A small image captioner, trained from scratch.
Training: muon at rate 0.026, batches of 512.
Data: trained on scattered letters and digits in many colours, 195000 training examples, 42.3 epochs.
Rows from block 3 of the text decoder of a small image captioner, named by matrix and row number. Rows with one number belong to one neuron. Each number is 500 + 50 x the weight over its row's rms, rounded and kept within 0 to 999. All counts start at 0. Numbers have three digits each.
After each neuron's rows are labels from the 100 texts, of 14848, where the neuron reaches its highest value: "tokens" is the input token at the peak. Only what is clearly more common there than usual is listed. The data: scattered letters and digits in many colours.
# fc1: MLP up (decoder.blocks.3.mlp.fc1.weight, 768x128), inputs 0-127
# fc2: MLP down (decoder.blocks.3.mlp.fc2.weight, 128x768, transposed), outputs 0-127

fc1.423:541485502502473520518429508478420454558519466529582539488531437522465469513532584512475557416548573481476451454442440524481503406493554454573479456409485484563459485525566449567448545473553636581510480581585417490384417514480470478440514600467451457473438487483454498593425454462583555526598523443474540498466525552501498479597555515500422472504540495450503477471478524568425455533474
fc2.423:504519511440580428480532458451329522638502428503543516539502503488477544504475573427551495544496517562450523463505521460479519548529444515547477488486650489466478562500414532502476535483428603442460536494462488486538548505425509543457396435390456537520552489520520515497539497462482453622487609470510423549538413492495451426492494513607541512539502574539457441455478519477529520482519
tokens: "brown"; "black"; "yellow"; "purple"

fc1.137:461551426460473532543506452497498578504487488528473517472514554562366520484442498426535482458401454487460581568475515497514485482455517475479543417565438432377442513421505531519498456508491464472563508554576540494529485392400520448437616572469434475466471538467404599605445451532515497497560510477538497505498561536537557528517452577427480510427492584504486452451489534538544446549423
fc2.137:488540501477476464515452511434556440492466561473521464495560490530596474562484455536484527456524455534482456488454542557618429492505507507468342525451442534499556422532498515469577609468471449512522515495475515510466488544534422512459504485490517492471549581487604392450452557456492479425421576512514544482479424547562436529431563453543621490579552435509442526534625430515463517425526
tokens: "teal"

fc1.585:500475538529457504525420480598492521493595467451570538526421545478549495520437528475437570493469577480552520553420519512540489475527395459539409460397514591493452556607546490505485493497543451530450505555542477397518616446555525531489500435468538519495561523550493476450469443539502544439434505526558416429561483504547483580457399558586559505573509567507473483457475486566383544504498
fc2.585:428442522472534552529530458514520542548425468498516500542564424533476492521519536414491524528467435537508621481536508541505403437562505541420432542500485412450522492612489469424442499490401444510547416504496439548448500573575502531566509535427560537525464510558531484502436555553433513550468507483502532476448526420509553518484490530372557497372478450499629546481494519549579573436484
tokens: "green"

fc1.110:484502492406483472602618499459376535517514467599479541491465422503496477517506487488501492443515473430441457464510515504605485535510508543530510546479490420514524440508358469574509542449514609437470443496465377463551492534562466551501584565476436469463579524538555523445472535542546510536533352422501523457520462508549573582466554546536544510494490442480402562522481464530500519518493
fc2.110:479552507513472478437576429495429487481478522525562431414437495405541569473495555498437558465459519582490524517491525449478527420538505461562570563495553536530553429465490452473480502512539568502549469473474507557490416447567509487485433481464473473481520461528532467488580498552565419521455449509471475578529453389549431487645604480505461475509623513422522360539506511621518465488496
tokens: "and"

fc1.434:508522559465477535472500541406492466556558584462546548572471436488556457570533464494489561452503515453544504551444505499416432443447517518509541568477522514567486505437506456506471490468511439522518459521570440446485471541505491381576576587554586497418525440503402496501467429468555463390522575487461462531488517496536514491549505593380439411524541620475488502591413544521417470479540
fc2.434:580459491585516392475508551539428480522526542529463386422478446479529547515519526618515556513492456592512490497555558476483479507546436492483390382500509514458430470435430398548493505470433504437429508478465503515619472573508551535430475430551431534608442494473459513612547515538495440513482485566538472496482455542580551479519490502473504585497465602486512549466551455559530520488500
tokens: "brown"; "black"

fc1.687:504506490459454477551443508510534620559511520439444504455574506559491552535440455530490412475550538508522500567492458437536469562553520491490438552384487535554446534539564464477581510466509539361481431488498461543495502450453482584463411521390585439516567578518505464525576479423544533484507517504544561425397515430449470468453526481545484540454573505428531610484491513522560428540419
fc2.687:565528438442509501563591503445506542548483467477448504567397460438457545552486557501571450506495476533551552417497475554568485520469484556602484506385423526426565498462547565443500549488511454464447527439454458477544518562513517513485486529434651576570489478473495464469431464467464514482514480491540431467522656442584583533474432492450518443488463462445625465460530523461506513481489
tokens: ","

fc1.762:444591431484525524484457519503541450457674570479498514505492505513499592400558553551499547549454521575560445543513462512474434474458445608459436489488500447463497554613512400458471548424489517527492525513498495494514455502552614452436511463524437412508447462479513526458407468545488488494620504519449564498513490540556410454548528520529479485546481504524509524418514580593459571444539
fc2.762:469526574497560448533430453653487488483396360542462534535484555469537489532458516472469499515439571443585527467535567464463473566532483555460450492410500501581593462420481520540550520526517437507469536495492586481437501497456492529543483454545497442527508504506473511465546603459543506486502569565394434501490480497424493524550557547517484516632379531461498493574581492475465542493419
tokens: ","

fc1.507:529574449431586501420507503448534551525519586527424521531508538508507532518462517542563392569474441466451486475543511565424489529487558492534484532510534551398434487533497513512522550507456465487443515537525555551486658468533503620486468495479599425542557512452437478524421574389471479482536510486554504418554504546500561573475528524536385461462509519559572538539577429454582499496438
fc2.507:454542499591503445499517554440524573516528497482504485525509513484486445540463442544543539524597465534598492643486540551470574492446555548496477516481505461527467478453563493459512497520432480435499563498453520515538569391434497529477537381436544560530471508596492364448511595480607446556443461570385538428464554454466496479533549438455485512485509485484457562551463543476514383479472
tokens: "and"; "<end>"; "green"

fc1.241:452520508372600431472484503486511541478462543516460590478481457464487465442443558559514496493430467534455451466556527518456543503489545509556536495497512428499483496562520623366524508479504618417532504453468512539480513478494507518596470467442513488527408540544559497556365522485524487489506470521567462545560501550529608590582599521447500443504534462538572485391464423536514499416500
fc2.241:402572510469423469473540475428478530607493464465439436495375490448519529493524438557487548543577511435569486516450456507498488419535533544549540549583502490519558475492449461504491513464566501471481517506518455502539502466467473524491557341427494480555526470507569430464533586557565517540572589441450402414522424472576495494553524536485531555551423551485469566538518504601520409444503
tokens: "and"; "<end>"

fc1.302:537495522430457524472505532484475434541397590592549490475535534527512462556435556459488504465518507480492402441576430506498426501506534414552620502562481376554507565454435449538573542456486618439485456480550537564527512435543479523506527509445452457540530556436440509368561605545552540422524511463447416484477463449548475504531545443538469544540472412550490474474512496487479526561503
fc2.302:520503483538478481461503560500512493411485516431501558456504434454461550399440516480497447427437525529497472507571437535450698508526522496599508539411504551559520488400475534574482528482459454511444488516479518460518568602540527502504437491485631511459524439447498558514573478442501456547493431550450541490533531584560464460625448529489520449490538504481452487551516443528468390476581
tokens: "green"

fc1.582:523455570453446507558518523444523428449443516503422392405542548568449474533481504489463504460437490544500524467548489623522585544474496490467487495484521517461613481517430329455537429591546421494513534489520577453552513505526499361510494519543415521534477498440536496509548508520414428483514555528523469532493481490451458486506471439536457571565567611472447446520457477569451472524432
fc2.582:506561392535498454384533431437453585467523507480469490482463529577543504468459429493477481497424525436537530546489506542477401489404599607498431475481479484505399510510427465595562502434509515517440490547491609523499467418503562610474507591430453525453542532518502459471538523518635509448466522618554475549508479552505541476438533522529498579491517509500522413525515539471520495424500
tokens: "teal"

fc1.378:453475434489564457483456419533510407460537467458480528510486527538456444453506530565579481535393523535492410470518594631460452526547559430380474520508488478494449556476444514485490394449629554488548519438469505487461414444488524476461471573416489556413478431560480428525467502491498519484507458468597485569543478595443577486517533516467463524429517579451485518478417527493527511532435
fc2.378:485560535517440498502573467442449515556483557540510404404573449497474476532496538551510547553499499460514557514454529456501486460454567531476531443437499485494427486413373523520585481507440487479499513530549542516476520513424473422627463570543523498491430445418558537448462457484543469453541563510533543416456502439552479476531685436518526446485523602486566512499499462541440454618516
tokens: "teal"

fc1.661:487576527444526519473453478463667472426572445464466464518511524464464531440443474442555554494468485547483546462634512446518470530562424587498460509534529413462511519566423462419518443531484449498522529477521451501496527501568445507506529434475559475449405458446515555430490460531484467452527505474466577626503413564494522596451501556435527444568435554412516429546485515472495548432544
fc2.661:390469525499612501502443517612649500491479506479443445519446471518492453497598442554434468576474469458455454487442539488569540538445482451431439483548488510525571451500486493398536607459529478492459505563440568502521460502434493480544546416580475428578477590496465477535476562403483533444509541563497566475413458500511488587477539524489543567537515510545486535481553437480484564412472
tokens: ","

fc1.572:540531444445416457574611529462390532592496528526568485515568554540430490435442480499470438474505470484513546468577513504535419453511590552570595540564472510433492508491481404545441458366462550547560564498470496457499570565442548488581554458491427461499543440448518566497528430581546495416500485510494456517512508400467500514547486546478558494494502482461479403509536454541581473503566
fc2.572:429470559405613463473520522479542466479444483452485424522507488485563601473481598589467540346551533534473527489489589560460468555462505518489470529478612504462466460586577494506444526468496477513495518485490491568501491494507410525516491489436470521530495493539492487526393559448506442453477445512448525556444485463490543514548630456559575439590445437477421522578510538576431533475417
tokens: "brown"; "<end>"; "black"

fc1.259:491534551508492479468532500604485526553442504552578552558436530468425467514439560585504557511587520471474512474493529472543434486444456410548501511472603528481549503440501426489434446516527462599457491510541503553459500493530490549526445506522382488603678492554465457482556440519501478537475496531511469536524456418519589477506489435477476538511400404376454499490497594467517535498587
fc2.259:473466486574556552539590581516455417491423502576508544521592510524524519453499536456508620434468463564471514575522570422373488481581488438523451496573529537541431557598459488521511585501580442473478428455509431496430455595556530469522527413532447528418485450488525564404472496488373428523463453498499498552547477435536545540506554525442554460542503479465509466479504491507503476455506
tokens: "white"; "purple"; "blue"

fc1.340:476522560460429462498519451476402433506483538467548402543460577483468480499450422546461556540456562529477493536527491666498464507438472482444407542509503411481505486476457514482524407551503459492357606485485481516494495413460520427475539541551518611477438390528528474451593468482471436534521502592596544554460483519510489497527526481448442525529531595480462423545472474495509489500429
fc2.340:433500500532587532476454450465558511427571534471450442560513463550506411506479491524534468580463547552492477498454535530493507387512589540427484467520510545500432465409354454514550564479530428453463574498500518558523541456442548534510431693510431477485515474433457504560548488544554425521488533628514484491504537472527537448437521433534466484487577539493501487573529512506554474490408
tokens: "teal"

fc1.288:515470551400486536507572575518477485486475584512502572434548505432443461513512490612513508492446499458482522446579436490579505485498543434508617450458418450585512463503530481481567497551521567452464413433493544543457392520607431484537565537475575571503404506502532499467450465522530518447548396428534586493572456448524427457558587431531536423475481440517470506428518484490505480511483
fc2.288:443548485468473534506477461442438527459456459454495481373454396426452511387473588521495463517449458448560489572538489477653660538483527512498455467553511570535564491569461525436482456546486498486504496553491494522558509564522532489527461445454524412525450557481524437579490476514585519464548557471406439528504455560607461518591600495509511549474474539548478463497472484511485413493492
tokens: "and"

fc1.74:594398502542478401558521431509471420529431481535509518497510493471494569511395470390554508481477507520587386426399477526474478506576460544495542539469424483537505587483534457525519514550422526595466523510585489480517603491515552511480455479489608465625482503468517543451516520422388442435465511481537469517513421462544507537462389517471558507564508500488534419506539438487499509513540
fc2.74:545506379579438547427442479500563583475429469473502612604458437512516515438574515524476492480437533483470479533559492486525399491491528561526461506468488459519523476494442488555528483456550502427473577541505407454459430567534504531582540558396535472596500529447483556489480557490535572477450535387448545586488538453496507521448480483499394519499461476531548459595474552604547476422539
tokens: "brown"

fc1.129:494492518460502438471504479442496394450599462426477392602471498534423433507608510478545530598465481580469445491440532673487518550501497508490519518561606492494486443490483496429521468527562421503497573485501429512453461461487473525514481539444559555470452414503461424503540525435462515517435478549558507520481511511532485459527499415477448514527529489453544464516449435477481540565329
fc2.129:499526536537610535535523540461515520545540537548462514528505521412495436473435578508519529492462529497483528431460501482504529426606490502406484506613475491549460526393441449539566510609509436464430532512503496495548554481442515460554450629543484564502458512393482564475480406486442413481546568587553480483445509517474500382464497437542541407542539559532450470562455423447488461547501
tokens: "teal"

fc1.149:480491542559454519504448535586509488428471529486393520543495447478475476485467589443549464537477457526573481500500583532481499398542537449454446486514553511453456585526506517543467586576538350530559578480510518494475544479562521439449428487571552513556543532510481451571574443459380488532467502471508455437527487526536525525352394468410516560489525386534482523512459555553543458502511
fc2.149:529471482494549540410569581427433590518523488557542477451475478563473502485531544424517612498570537487536562533522388552526487561446483430583538432514455529490485484485489570536497436456497529530521489518524384504515494537412486524550546469522460506498507524528520550380439543497473425567501562501582547483514514485375535419611509571533409475449510464502414416562522516505422434538465
tokens: "yellow"; "orange"; "black"; "brown"

fc1.570:545554540491530485486490503479462529571509562531557485517454481508446479549395518490500501498526537596456441486471553416553493470585423415486528394482560483551452430474537532487543509460467541480567576500461460571505559542504516617490465594496506452530421584469521488407578550504434519452461414509383454510680501492455440499452523434458497534545443461584582513518522484513533530532493
fc2.570:605467500466495402513614467480530565575479450545547590532497492456461550452498504457477495468442494448459514575478405511391510583430522530535410553378532519556545570594468465516460484544521499516435481505492436377517524540442549479526507485445569540467533491528533406520567486512473503507473541544462477494366496471539512567584481542524493462474604503484423473480501546603524439472502
tokens: "yellow"; "orange"; "brown"

fc1.220:472482541472504505516455501462540445427462459487452504468483582483453464562578435396441438413543401599502434510509484443551580549452552486578541512537556509480387509466583564519464448528508460562573569487483415441411478442492505475517480430582570465467510428448536443454535525451466512426547535477452518544489485437503454542498512471554539464480499490454499479617455563374593512512531
fc2.220:554526441502508492502510541571462539558518601513383499550579496433545588501482561471628572445488568401518476437514495458509487495488471444503543404443452476568593513527491402488529552476412480531493523536496453464529443454502447486506487564483408568484442501511411593480521500556538497549522557531502529445456556422469463554528410536365552496492528509602516478478524440557489465524434
tokens: "green"; "black"